config = dict(
    encoder_arch='vit',
    model='masked image model',
    dataset='numbers of one to four digits printed on busy colour backdrops',
    train_examples=147500,
    image_size=48,
    crop_scale_min=1,
    horizontal_flip=False,
    translate=0.12,
    method='mae',
    mask_ratio=0.75,
    loss='mse',
    encoder_norm='layernorm',
    encoder_norm_position='pre',
    encoder_activation='star_relu',
    encoder_mlp_ratio=2,
    encoder_head_dim=16,
    encoder_fused_qkv=False,
    encoder_bias='all',
    encoder_qk_norm=False,
    encoder_parallel_block=False,
    encoder_inner_norm=False,
    encoder_patch_size=[6, 6],
    encoder_layers=8,
    encoder_width=192,
    encoder_positions='sincos',
    decoder_width=128,
    norm_pix_loss=False,
    decoder_layers=4,
    init='orthogonal',
    residual_init='none',
    optimizer='muon',
    muon_scale='match_rms_adamw',
    learning_rate=0.0017,
    momentum=0.95,
    nesterov=False,
    orthogonalizer='polar_express',
    adamw_lr_other_params=0.0013,
    max_grad_norm=1.0,
    max_steps=10800,
    batch_size=384,
    epochs=28.1,
    lr_schedule='cosine',
    final_lr_fraction=0.05,
    warmup_steps=1080,
    weight_decay=0.4,
    adamw_weight_decay_other_params=0.01,
)
Rows from block 5 of the encoder of a small masked image model, named by matrix and row number. Rows with one number belong to one neuron. Each number is 500 + 25 x the weight over its row's rms, rounded and kept within 0 to 999. All counts start at 0. Numbers have three digits each. After the name is the row's rms in percent of the matrix's.
After each neuron's rows are labels from the 100 images, of 14848, where the neuron reaches its highest value: "strongest on" is what is common among them. Only what is clearly more common there than usual is listed. The data: numbers of one to four digits printed on busy colour backdrops.
# fc1: MLP up (encoder.blocks.5.mlp.fc1.weight, 384x192), inputs 0-191
# fc2: MLP down (encoder.blocks.5.mlp.fc2.weight, 192x384, transposed), outputs 0-191

fc1.56 090:485467508492514504463498529507523517449496455501503473514495508486557480486453532512514514543479477491485498464466518491517525537512516517523480489517485494467510426475540525479503479527473478490468511528533518466526517484495516518478445560489534533429464499513488515467442499497537539490545480478483522528494492469518501503491519461506533498524498527535507526487501511491521502454500481505480494525545488504487504495475519542491486488492497517505479510489500490564464503501525463513507490503493502499461458491515452493533506497496508535484509451512513511567526514526518500500
fc2.56 095:488535493511549540529473491482482475532537504538530509491485515498543525471455505472512501472528539481525493515507442468471514501503468519559496481524496492540476527495457507449475529492501512509497479501492483530486472500515492492543510453491508505515518467505488496525540449519467490530512499487466472491513548511516498495527534477482483540489473462517490476480513546498501484483513502517478526532463496544463506461489491470529491498474473504449533528473501490496520492475483527480508458536519499474542530499459497515495476475559483484497473501536508461526486529523491478537
strongest on: white ink; yellow ink

fc1.244 114:483537502480542517544540468487470498463518508530514484440483482509504485436461503461505499448501527493524530484458512481503498496501471464508503484500523553469505499512509487517470518505475491509474509469506507484555501513468492504488461519476461515482505540487479475511513489480519532488500538538492519502489502481510492473492515501492506548504517529452508508552488499502502469517527512541552486483460505505509460526503535494495445472486493480481501512492519531569501468533548539488544518514499436545474519503482469494487508499494461502489516520505463505468486502534526503529
fc2.244 128:514470477479460524490464465512504498496556446494462509475480544509486471495498463490510495503461497478518488511492498518517477499522507499524524510486499515501491492487532465547497517473499549473557507534527516513502473488473508507486464483524522472495452498503524441501535482523493463521516529481506506485518489482487514518505519507504502529514516501516497487468484411498529493497517516546511483503491471542514536500529496521498520515478533501461458552509507576487515507473475432476528477487487514463501507513489484439532538495520459503509497519535509538470507524496535478502
strongest on: the digit 2; length: one; last digit: 2; first digit: 2

fc1.44 122:555520496510456518497485449507473464508523500505501473499540479449473508452490502492535486494505509478554494504486531509486486492481477497505521473474498511520498555470491479490492498481486534524513515504511497506530472492526537504513514494461492485477523495504535492471488510470480560523474478513483504490513481481463490553508507557525461472481504501488510482482540510528505486504524499488515519514516515533485483530536501526505545463473516525492501489504438529525493496526503515462587488491495502522555502530463479533448461540496475464458509528470463480492508483530508523468
fc2.44 112:490486460483508470488525479497454459537480473498500490506491505506511497524513511487489528473478442516478527475504509485523434522526516510499466487487494474460494516460480487480488507460534487533507496546528500500509515515525492494524494475456463458486482530511454499539522466536482534496542476519497474490468486521499513509498474435526511535508502519549539487541552457517536484567513508518474542539533512501491489490477513490473478483489538487473494506494479484510510502471496485494484497513491511465529560507491512507482481473551519486550450511512507482530529508514502510538
strongest on: black ink; last digit: 3

fc1.181 120:498502463512492500502502469537504538489499509468497506476525506512522495526452495470518530577495488511524522485528468508513498448504512477530495506483505459526497480522464528501534493454515431538503483508502499526536509488519485524500506464540489533530520488486486504476501491477473494417518482454536543486573495504502502518491491509469514503468503461511484499514488537518503488513491532479498500483492523460484549455530508516508465496481491486481529517495506488460553552494521471498477494459483510509494444485505473528539496508513462499490477523481508519497545482536530476487
fc2.181 116:490568495462484497517541461470493469500485501489507492534461496517534528470520523530480489509504467524504486469473456452514488502487502467499509474517502486497510504511487479514463511491489528532481514545524556510524487495512498536510489499501534473499484517550509536503503438536534550551508509499544461445525479478504513474512482457461543505496537519476527509479515486479510487483483555554517528482521494494516492518540496487503497488463529514447485514510504500495488495526515468510511459541515468473531472527479496514501527509470491471476507487517488501472482490475533436491
strongest on: the digit 2; last digit: 2; white ink; pink ink

fc1.28 079:495521506508495530514513502510533445519519506506524531521498545455523550481493517514520511499497526486493495500459468521496534424427508473499484484491464518503504508495501504516529499513532528512516504480514526502516512482517483465520502544516515459450472495497502449514454444485533476502475489510469480492497501511493525473530495483459528496541520489468477501525521539549477515519495506447480482499484510467513461566520519514510511501508488532501532494514511483484486463504524467488523520473527478533466493484470505506526494496516512505493500480558516496494468512533486422459
fc2.28 094:480475488510535496481478529487479498492530509506516477536490505467486474508467468449505515558526494503481505486471508519479430569529551512507446475486444492536507470481521494533512491496505493503470485465501514539550481480482493502487482476514546519522503470524472491492507494530485487488505466488506465511451526487498518506491494520517517509499499509528503504481492451504477533491505560484464467538567481499509504546470482488455514511557511500480482549484493498487484509482506503499478546527512528518503506530512498487521486543502477485518474533493502524492500495461472568487
strongest on: length: one; last digit: 7

fc1.15 106:496486505525540546512470517481491521477544477513491506479517523446475508474518489521491474503516521489518530477532455488479498498489473551494458438436524509515498512516507473526503533523504580529498447483521536501518489495511491512517483509482467503513488529495476537472529496484472495469516505454527513494470513472536508486464506509496507546512496531519480474542481451477487555506515484526486487528510485504517497481491505480482521493465475510523498531468515492508522477543468482485510514479496523501494526515494510513512486523529445462420542501494512465488464531528506526504
fc2.15 110:487484493488521445455467495477493494503502511538494509514486538571473494516493505516476514481499520437498525514480520505509515501468476476536496531509495525468508480508494497473491445514472479459523557509479471491480448513466543525485475501543506517500510523487502464538500452517522511529504508533452495470486493486482504495506479527521482509507482504473529486465529520506467501477522488467529468514475480553474495508513527493494502526528528470524514519534485569535520495460511502526473532504493503463486472476426523484528508490488530523556494510524533502508480513497486495539
strongest on: bold; the digit 8

fc1.254 042:497553513475500511486499492468519483514449463497518519440526488467505503528506475515493478480506501470474528480489518493513541539457540493513537524505517491526505459484521524491505465500481486516490451520456502469526511489434501476518540499451486457521535543534484490475510497506520507502477466479475496498490517512494530484503484500516524456479487547516489508540484503472461548482524498484496531509490479523498488484493568538478498478502530520512519521528478481492489491483476461479520477505472431501484541523506487490445494523507508512488474478479544510539524543501521547506
fc2.254 043:488519473542533496524501530510481503523502507497522541533506518506504524477498461489477439517476529496477501503503464469442479496494452512480501468493477503513507502503517547508487482487537510547517495473522502515510488508499514538517460502497526463478479481477505508493522496507489515499470526546567504463495461492463500473505522494519535477479513502464491528501548503540538528508462505443473479521508466508499505518479570507549510510465511485506459483474488506517522452483509499513500494491499547541491502452513463502506519528514497543522513482571481493502479458496452499465
strongest on: on a plate

fc1.46 098:529476508506495547575537511490527508493498522494519442482543516472456542484459489483505511459495513486508457482462511518504504478480498547519479519508473509542534489469512522481470512550514476494519496491532507543516511476503469498495416500487515438505476488495520494511492517509516514491512519514511494506521494496479506498501479455501509478497491477490488504513481511510464499494539499510524495512475542493547459535470496512460499479482521446498461523530490464503508499437506527508521507498533533517527534444515481501524517559462509510499465491466476514460496499533515521503
fc2.46 098:506499513530515497521459493491507498520538485467500519556527472503470487488500518456516471492498531547476482516480492547466465480531507438523504483525482479489513491461480497548508496508491515534498523517502501486529505517467535472487480482484490491492499503507504554474508512466457510438532475491527482507508514513445521470512483462511495490493484484488538472456506484507469474544525511533534520466489464498485412471457533502489538521493506519516524517518499552498477506454528475496494481483498476498505515537505532508535500505513496529506474511460529521546516541500534478481
strongest on: length: one; bold; brown ink; green ink

fc1.121 093:478526525521492498453498553511491519532511512504486508501507523503470476520488498493465504512511512473476471513574484482500528513492500476505538528515489539513504517537533503511521442494489510520486500499502513478505505524541527512517505521525523537470475503469483488502511484504493483539515534527481420504472496500488536498508529517506479507454503459479470543490488504487509515468462460486522538471535482464478506497504474514501484498496472511562498455507497513496504551522506465477469475489533507509508500446467486488547458492494496516476531491605456493475497488478477513494
fc2.121 107:497459522523470518546477504538489494428527474475509514513535509540504497501509525481509524491466513547494461435524536511489480482526483497511469514493491471474496512494487484523478490505507515520494487541492518427513513487487491475522477493489460500523495543500507477460476501514513489500535489518544555485507487471476495507519526464488501517523495530482514472514460505421547548543498514542494504497513480509443462490511533486523546541483498532468466492512492509500517508482506517529494487499531484517493502505529547492481462496467492487519496537434517509477483506519483491493
strongest on: length: one

fc1.197 133:510528482481501507455532524510491504491473533480492512515489508482474513491514465485487535481466484520463547539503489526515522477500515545499534495530520489473517526494476527485512495488498484504520442512492540517467522524499473481513500515514450499562465470461540521496516530475485482476483494496535436493483490485467475483515466472493487521595547511480541523505495460520516524493468470466506499517519494491467504516510499510566559520453482489513529509516514508504510494501498505514477488466534512479535477505502501512455500522518506508529485495481488496426524478504458501507
fc2.197 116:518474526491489485547466499474530486487525514483494515495436471498488498484552478469513495533505483491478519463498533529511519534456463522523455535496504493496487498507468489486476502523493500473480475476525486519536455475504472471531489508483483497469505501515515502528525463506496445541510523454525483425512517519502494535549523498541514487470486531554444482488515496554511509496469549482482503517469499517526503514494524527490489474510514519520468468494531492493483495526501514487492486535482504475572481484497507503515513511512521432510489501517480483508500504541538474549
strongest on: length: four; black ink

fc1.138 106:525487508467506491525466466532466455503524519471492487510482505486501473555522506502511503514522490475509505487532485545462532456503484504489474496497506533526467490510537503493497506509516493531518508498478471528530484485528469524515457528532441510523480506461499468508531483513535505501502507491526444479502475513524482469504475542489485506464500489463506491522527507527474513482508504488499506472520503515523545531507502521542503517466493489504525486451519469452503556495548507499547437521539539476531509467519496501558453493568504491501459485476479507517481465481513487463
fc2.138 115:468480520496472525446493526486509531481525483516482496518487534521514494503545502536544481466500514489499540489498471496436521498565494515469511525467491502485538523505485517555519462512502493482491522521535543496483505490500461486478537478477486496499501519494574513480486537530510488503484443508531466467483488443473478505521510513474509489505491469513536479465517507474485508504516504460474489483505507545468495507528476481506475478517534533540518528471496493516511490475487528566476520499460499496479469494499545507484488455532501464480486535515502501553507505491445497498
strongest on: white ink; yellow ink

fc1.334 106:509521500470509523503480468505533485488490541497503483510535455447491473500534516516498559456525506463448464504508483511520482531484492477508497517498488511515519531506531487531490496556536490533523525493530529518467435510506513550450493509495506509517492494515514480493485534534482521499481537505523548475518519468514461460509517521486493501545520433490459517519506470523479464511467503488499466499502497508498499506465522485499533480508490503518449467495486481493513498518530499557527553504522478482472472485460463526503499490523520457496554510512459481479503501519473525469
fc2.334 091:506486499498466489453511523475479499511488499510489483542498495500501508494498511474498479521556531476531494482551534526512502508474509494497512485488492523522445502511492468520490482521510489461492465491507494443509505511549500529464446486492478563502499516476494520488479465474485466493472534478513521509492538551492496486522521510493459549484544518533522503540519478457525536478486545490491484505503512490509481500504510447534518513513501544565532441472512501519485503523506497468494487509450504496501546519503443494459488498485502448553499444504501521480527517471506492486
strongest on: length: four; black ink

fc1.304 109:500505486497528466518502488497512504471458495521495505451523488492478505504515539536522521518502513398494498543542508515486510450541514509517519464487499514472488498536492469522490511494510502492479465533529481537489516559452486539487488495486483519480522485496474509538493515484521561519506550510486502488478527504516519471533521498486439483505463497506496522504498530515533542510468500536498515492513495479468478511498546498497485500535460476526510482457444506496525481521492498495502483519447488523481477490519484458478513519460485496498505476420478495516516522500501550475
fc2.304 104:469531514529514526501511476504539481505516499476524519498510467465504536495515479520561425528489521492489484467488500521517484458504497557580509488450525531495505480467498490485515518484538510506528506505488526439448510511524486543461516482462480488481511532506473510517498543493526468517518513488460524523487520505490501507465549438524522451500476513498507521530517475483496491467500495500530468494521496545454472496494497508446511502503498510514511508500494457442523486498481492488487470537480506542481521503505508530459518484517501525478504501489498492501515506483466555498
strongest on: the digit 2; the digit 7; first digit: 2

fc1.11 129:509483493476495492484521468487494531523506538470527466458499551520541511516502492510515480505543506532492482438512484501491509494505498523451481521435501472536557461491547540484469535497514523484489474483504499479491515461489483459502501491500473467464497487499449500536480507483513541492517517502486526527542527501516526546495462538478487454497511502518482503519490489450461500499501530507506513519469485550499469582512525492493515516497529503479518509502437485513478462496524503511489465500521511519524512492490502513496517462534480475533474527542481491481496441500478513501
fc2.11 118:501507501495498536521445507514490535457474520485495518482482488505514516511455488485512494493477503545506539532484508533479456497521501480515490510472519475480525513473536492527545515456502545507514516504461502495485506509504544503494532479561533523466466537483494505491504509496520519486525499498547514510502509500472494465433520464501450498507493509462537471476475495480493495516486506554496512482487485498534481515439529491452520498507506489446511469547524477515502542528539526547491536496498501474479456530496528481537489500506471533507465510503493538499481454460515451482
strongest on: bold; blue ink; red ink

fc1.358 095:477500532484506477516459474487470492475482497508477493460541460515544537479544520532497489490532448488544549519516501533503536511561518499495500543498509508506516504499478492487516469511510499478486476495523521522490529524476498521436501557477440471482485482515515486513505507474508523500512524545496456507477518499508487524528464541475523513497481497506486469450481551517482526513530448436478500500482508506515509470471470461535484495485519463517481526483527493497518515498488536482529476530479505488504479465518483475516476510524521514507537437484499491476547498499475499530
fc2.358 094:565490485524494534508535496496484469478455514548504532467475524475498537527493457450519473487519489486497536463518518488516448507514495516508465505463444484501535483465483508519499531540512515489499540508453489482464480535513509495507496505509516470521523486526506487450508537496495453504513502459544496482486518483469473479504457516508525530479499495502492510547496467481497515483518536474521507508491469464476472501552519535539487482500505515458532525488525461512494511473513512514465491468556488524448520530537522472508510485475491507538505538479461509484518491540490512506
strongest on: white ink; yellow ink

fc1.218 103:525521513493494530539489511510526490518534502525502525514519511484468489527497514471475510507525500444481519507469499538476506478485509505475501505506498536531515482489509510551472481486488500529488480459536558494512528479543462521557511502520485478451517504501537465449481438502521512520499495492515475481506540503517499515495482503500470474500508432483536500547520513522510514483465520483446527499507474482506511509509513504510489503516455507522505500522481457485501505493490488465503501442527542555471453533414519461515498493512456525471504498514498505474504505490490454539
fc2.218 113:520521463500507549463529490440474477537513472505543490515497495498515498473496466465540501489499545514515524482482517465500481536523474515470460478481457486488512488521556507517485515503497531503438531513471513510481481468460501503486511472486532488512506502521484534500504513506499477501536492489520500523503532470485517490512513501514469528492499486515558533514505459518475471527492518456460494515523494494513492443489506514445498445519529507478488495488476482504513522492507507546478512504491509487541514512561520483503485521577460494540512506476475493571491514478500488449
strongest on: length: one

fc1.145 049:476490474481477507488489501474506485510488476538476497509523463520542485525460505493508477522461494466511462523476530511503466518498498479513502523529485552478537517492509531522495508502525561522506505488474498503489481496472539527484548471497444472508503491517529527470521471499485540496468499561488477487488476515474500486470464508484508483492492523506488484525512456480524459544507490521421514477501514496503493516490504516528521425495465478506464517482516481520512517514532503489545505568500485467476502468509496462500505526497531458501562480499533543508502544461479484518
fc2.145 045:537477517525499489481488485503475490530477510477489511456489550532505524511500507512484485515505456506505546502510499505510526491496511524472476471525500504490467516537562506485472481532488497496460482490532509519529515497508467538468467505453512499495516479493503495526490518444524469497469517480485457547537472465474498491493494518501532520520505509464538531476516537517508533461547486513494454521511460520483498511468516495432483521502513491507495486501472531480508477505486496524517480449531488499497532531502489509528515526489486518480465448550466512466480475602492513479
strongest on: length: one

fc1.102 102:486513497559501504529468509528514471512462485481550454503467468539501497511504510509486483482475495445555506487539520490525490519458499486521494502512479479523542450506530467428523511501502500496474488483530488523508586488503491512494467506498518527526513526496513543521492499466454485499530463514484516543493514517510459498497476495498499522482494497517528516495513492501459499501469499507465516513488495461495488495527524461503466490482563473508436532515499465503539514494515501535492511456516464522452490503493501508488475523543525502520479491519527456490496532556494505484
fc2.102 100:485502492495482508505485518519485465481524534475471491507509482477478521507489474495553496522514514528524496513537530496522520468521490484475505519505515512524499486504528450532490548448518482510458517501474524453516483470521489509513481514476458497496522501565469501515520501524504498482516465504507464503461445531522506514481486503511479488538512509488522496518516474550512556522476483508449504472497496475473493497502520488405488468510477514446480484474500529515533484503488481503468460484518511531521523504493551516549507477472510469530478498509562500491536555485479495544
strongest on: white ink

fc1.191 129:496509519507552518502510472549491489484553525542483533472492529449454468506571472505478464504498515556506525488532469503464473491502433511511485520491520474505501509541486498485483518520511544531484525471477483518503456492503491534517474496495501512527528492481515443487532484500550439512463492497526490497533492501490497491504463533484518537520512522490531515495524512469535483528539530511481450500478466528470501466501503483512547471509507528525481529479509472468491504462473515500534457453518499519490476472528487515507508501504486467503511462512477496480503474501525480493
fc2.191 123:528492454521524512501485514435485509495514461512512468477482490511540537465473521504513488502526517509462517512505459505517503486512504570540515508493447497506509522473515486520498461467506545468492478478467507496478495541499489529498520456524485498461545530503516515499509511525487501520521512503486536468469473513516470466504473473529473487489461494486487535524500546485482528503475480471477466543497498531502542473504480483505460499517480472513516490509489514517520512525481540540487537517512525506455529475499557515516558449492538476505500492497497509500441510458480541465
strongest on: white ink

fc1.210 092:499521477515476459512499536504466495505497508465513511459530519559532503503480505486512496501532478534511478531478487518518496500534478493517452508513507453499502535507450508473467545514515474485510484506531545445468482511503498522494514532513489497466518498470505495491471492501497520488531507461523530525487532486543521542499482481486497564536528517494497507469526522524516444476533474442481522518474479507539485471526473444516490433517538492509489515466494502485521540505505498485517486502506521468513488485465536487487490487471528523507487535472524458470464468501449532504
fc2.210 079:487508570513502510538477487509504479496500457509506489511462521551514528519504489496534535462455508494502502513526442540536504486439528539526454520485491511500507505488488569482491511524512511475495474464511463516509504522519503544472511506487491459461474474489508501436495512526491470528532494531534493524490497477495460492518464488501522451488494503502492507478495498527512546424471504486560532501500470480485505525546513513494542534503513502495461523498505495484508487459464461517483491510496486510477520528488546488477531517491475497529514511480499456498468495528502483490
strongest on: teal ink

fc1.60 107:490450467521578482490486471513510489439512507485501476512498509494510500494493515515490475507494493562542504486540533462512497475460489532521483445454475488464529489496501469514480517523528519524466491458480560487505522477467539499517461453455493487494470510509468501476509499511462540490530513515529557455498526479487501501530493518508520517525502509475528466498505498487546509546517494516509524520523502536496465484531522485473490518466528530508450486492538482507516523473495532491507550521477479474508514500534477492488463495527490514500476494464523520470520458491488494518
fc2.60 132:502496494498476513476498523480503512554508478483521488500543490512479524547509500490463524490500506465493471469486450491491510533516524465489523534519476546487474512526496506485474476465496516467524514520515431515520487528516501506494561539567510512511507491440522494498449499508523481507496509516451441550504519543516474482509453514501498476479468493540475512501500469499482499459488524495515460512483486479493511493501492508524481526532442511509492530502471525504519492528499453483461470492521545503504469500461489483513516503513490492517538500536481452535479563523492518521
strongest on: bold; length: four

fc1.144 096:521530547473542493542497471513492509489533485520470492540512509524492532505507483520525543464493486445518446489499506506456523495453535547472489506506536494548501442503465493488472449494509507466509504501495461555449454506519490461511528504479489492460493504459462475510495496498515503483483529485489472495519521476512494510533508545474459503512539529493499505512473505519489510516538462500512497445470514499503480500495513495508453536463505541527487471488494485465503486498533534557479503534538515535511498522517470503501457513506502511485496549500479494517494516497452506482
fc2.144 098:451554449487506448518503530455521473506464492480476508471531464536500487500510505477491468542475524490461508469481486514495508543522512460471479448525474538479515509507520512508539488481507529486488465519478520473435496501517532569517502477521505523526486524474498502452475510501487533495505523534460498528503504521483494482488479496513557485496513496471463496469491550492517540492464535515510517499495525475461531549501485508480535507495489495464465516523566496527499494546486518495487512522506518478500520477502527499529513536484529476523517473497502474499516468508506464507
strongest on: on a plate

fc1.345 053:516523475515497529524487465501491484530559508512498505457501539475518534520504473531515489473495490463494503498498456489468470475486481482494506500460505555518568497527491482558492536522498487476521505480483472514499524503475484468513524522481468508463525493491491487495489533530512458483483496494507540534492487466545489500552520541456516466545474492485484502561531475502504499462507481523514503484508579514480491505513498455546500488471512528495499487495499486481501492479569535516469496471466482501496458514510459502501459507515507505531526484463512473475469528491499474473
fc2.345 052:505504500492483484495543508473446501486549501531491518458486496515498492513484469512508485472514584530468509485474511518537493511458516497473505462456514538515462505444522523459504492461519503488467466493514500500545540495481530492490514470490510519504501494487543486510520518470495485469508504510514463488503471487460468491512478568505508478461514456534505445504491492546483484516502533505534506521504479484506565461550471519516503525504518464473500546509502462456476513511494503512534518504530463499508476505500499505524537506512489522528478512510524530518478480504478558484
strongest on: length: one; last digit: 7; first digit: 7

fc1.147 022:527526486490532466497489534492548535518518486514453513503510539448484521523512521527501512472472493437511511515492482474528512469469478492457517492479505484498504500499500467546456503520495507490467537509460483518533460516476449480533481495464506503500523524505515540538507491523516497510497482462507576506504519484488545479499495512475503453512497540502484512515507474484513483514528450516474515533488511495489455473518516464485482482492530484468502501439497526559496515513527511487482497508535511490468474577501496472488448503533532503500488503450508478496491512473520468482
fc2.147 027:500485510551487490499516510500482447537472532513519543501494490504507493504469452465461523544500550517508482495530507506470533527476556555526520470500501519497476481458532580505533465497495488502488483487520495491543520491470498529483497509497519492532474470477497533532492494496532516472482508493531461503474501467492480480490519507509514520469507474515527487497481484538483536474518535455527490473499476486477513524493508542495492517482532432489499518509456501487520480485491476533509490478508487516503513470484519491498488511523445527513500488569446498478496468521483556462
strongest on: purple ink; last digit: 9

fc1.112 107:517512520511480487503509505533507462503490469481512477492526487500445466503456498495493522513510518477497459505504470543521515482522509520509479524459553447491567523485521517494486485463495508520502476505560504510455520473477497520512482490467467488463531480469526502465489541467511494508488488533519485475512550523494524455511492531527491478524488458489475550467511491515486500485499497536470508494525490509509508486488531548533510534488494466522490512441487493512471557502508505508513536532503483481474510509533526485525488490469557497459502514488511513434533518474461549484
fc2.112 102:511500463483546521487517504466483532493488558497490485481532494516492477488539485503492488476506527503496466486463514497496495490536477461526518492480511474521488456480514538482542507514478489503511534537463477516538484510540532485477534501506486513543519489415491482542479495471484499459485478517507515521502500470498493495457524459460498498513542464453531499479474517491413517523510490516470517528496465521510464515505481513470563506512509476519495509462501476477516506505476555509426526518543484514499483511478508480517496525486522527501517529503529502524516518501529476514
strongest on: bold; length: two; black ink

fc1.278 107:497559476523483512519536497502491493493467530501459486531520488468513513550502490476520548517494480466505471496496518420513513447495508508489494531492482559490487523468451509479511474478448479467495445450502531472477492517500476498522483544505507519497494448535483477512510486545479528455493484501519507526465484501512496472487494531516521533480495537486472457483485511506514534541465492513465485516539529469526515507457494499478491525505484503498511475516531508528494504494512474550519522489475517519542517506486486485478496536536547513541512516511542499473463502497483516531
fc2.278 101:468477481483538485480501497476505507480506509511503520483529488474464505462503511524494464505516472579477464509469481505523459525493502474520462493514511486497512472453500519504545520506490509478509480491482485525466525471521491549460487497503505482489431497439498488525463509489489489512502495504511578526555506472521500532491500512490487548542536491495508473484494491550487498509463475513500507556488492467498509519481516505509547522540532530520491519476501515503463517519452491463500501524523521503465477482491467504536510531495549462503493461486531492518466541550500500521
strongest on: white ink; pink ink

fc1.375 109:510535511458532481529485490505503506506468528484488505560517506568506513520491503521460500521525496523496498470531530478541502459478472488526523495546511495461560493456537464491503524543481474471510524500519509503459492515460530444538501508459518491528468508470537510484484525523496492506487529525500518509521467510474487494496515480514496486522506500480494478461494514487481524476497505485524451480488482479460464468551499484526449519484493483477519477536532455523492509467522498485455478503499533499489521520497489508469482504484542526495436469525517524472548514526506500533
fc2.375 115:454490501460529461473499479487510485502471517483519495506515485493510459509505532476501501502502451482514539517458555535489479477505466531490455491512513482469507516533500522546524495512512486525515529485524506521461497483488530585449468468494502516510495488516482497506472469506504543493505533535481520456509474481476484545469518469491517487514491540488481501516501508445496514548491502491506501518489500536489539479506508521459480514478498502546483453533490514508523521444451508519513514584501519463480516498498510513499471521476498491554481501465557484501492504515487505498
strongest on: length: four; on a plate; black ink

fc1.91 105:495508513485519494499461509532495506491504491469477533485549508481533464474487577495505512511503478509511473520495545548509490502506534480492523496506512481525500510481523470490536464520519493518544491498518515518506520574530496543517455501500453516464524507522500481496498521459490450502520500515456493499532500501497485497514487444509564491492556520505523485535493536506468480458506515461506515519474486463498553520532509519484522500482502450467485510484506495479496463505503485496509434456541501483442476495553473449500471495500507484504490480459499506480525504486509515492
fc2.91 100:509545499473477532501476466545488512503503435499508456456503512527479508479498498521469501502491495585490493488481483479530441519494483500498490504464453471524491515503491449524528467432547484472477477543498501520495496523478486496495484529482552527494464535511468506523526524541484463530490516466514514502484515519499531509508492542497477499485504502488456498542470498544486504510480503503503506491480512512527522496519511486526467511479516542473531521542529513479449499524529492488496493492451541486530490488510519547492483509510466473535507450514471518478481524480524508500
strongest on: the digit 2; last digit: 2; length: two; first digit: 2

fc1.282 092:511511540506495512510496478542529460523457498505476519480487495500483496530566523524503491509499481486454534526497542546534501510504503503532534492515502477486495510490517507520470519446482480541478485496478475503450456464512491500480490547492538468521512478456470467521481505517493506495493536466500493464533509490500484531461482497487490519539425512495504511545528519454504545462437548483479509483499506482489473531508525494496515489507461499501486483506489492500509521450501489470530499502495489469525514504475531501510483529536469538512481499519520472516508457551510508567
fc2.282 084:488490461539450478493510555499507467534518469512456552472536482506522499523551520469508492522519533513474523545499486514474447522499508508503460495456480490531549500514459506528492477481526504477507527497502495540486521515467508509466514455509444463572530501499489521489488483527523499484497477493455464518506493507522460502479498501504478480477508492485544511496504501516494501507510520508446526505502508541496522483526533499498451493518488523496545502477508511468512531524484485478502514529506499499483480479486529533522496474460484500553480468507537448510509462474454538516
strongest on: black ink

fc1.226 101:578521532504481497444488523503477512531486490499485476481508443481492469474505509486509508490501483522516542499497508493486483495501501497498490520475521515477497504484484475499424494509485515495516518481518495490471498512510500505494477496473449536521515483507528481520468452478500485483479520503550494510504502476505484484514459505492506519521514538479483494518508520513522499533499487546483528612509483481482506484514513478527522557515454543477484487495500480485514479497465502514564479542521530540504545545480498461529479455495480480515493489497532530502494500502445555474
fc2.226 109:497509485504519497504469477529491466521502508443505527568441485512556518508481473535487496478476453517498478451469506484537519507521533492523494500534509538499493487464488522513480520519476475504479494509523530517502499490549504482510492493466515473449471471512474495488526514536504520460483489495517484505513526504477503513513467515517473525467512532514522484505512461524489512546484492536515493467556558491473515508444488447476546489491510510494438506474535496468498524511516482488512476502497480458530474496494503523467529497499478473530514504532515517480530573458489495504
strongest on: white ink

fc1.380 113:472560503473495496504503525477510494508489571476465487502495484498523518523487516475489517489469546503557519498484518477487467510465471513511501506490513525495495520498488483525504532532484523524442495487503461506526472441506489491532486465511535572525496489533526512468564452459463473494497508481485485512493492480468505476495552503521539532451514488502533504542490493527486489460501496513482463513488485585514521484492543509493480496504513486488503508485513479499500458506519501527475484465491504493495521531476525544531514502514462487494477516479487498459472497559493526495
fc2.380 118:527468501488458485472485520549478480510525521513489504489445479488486486511519461505505510549478496510486492496517524472516491470531494513471471505487448467514566508509505500514522521486522532463504531510485475506514536534513481507480539493508516538524535500474523491478521502527538471468521466493489523517524468502493486463473492521527500472448465465515495527547507512531521506515498507488510438453501528495503509456539534508513538461504537499478509504547452503507501491480510500569484504481477500511492482489523499527562482491482502496475468455500514528479456539485507473454
strongest on: bold; length: two; yellow ink; last digit: 0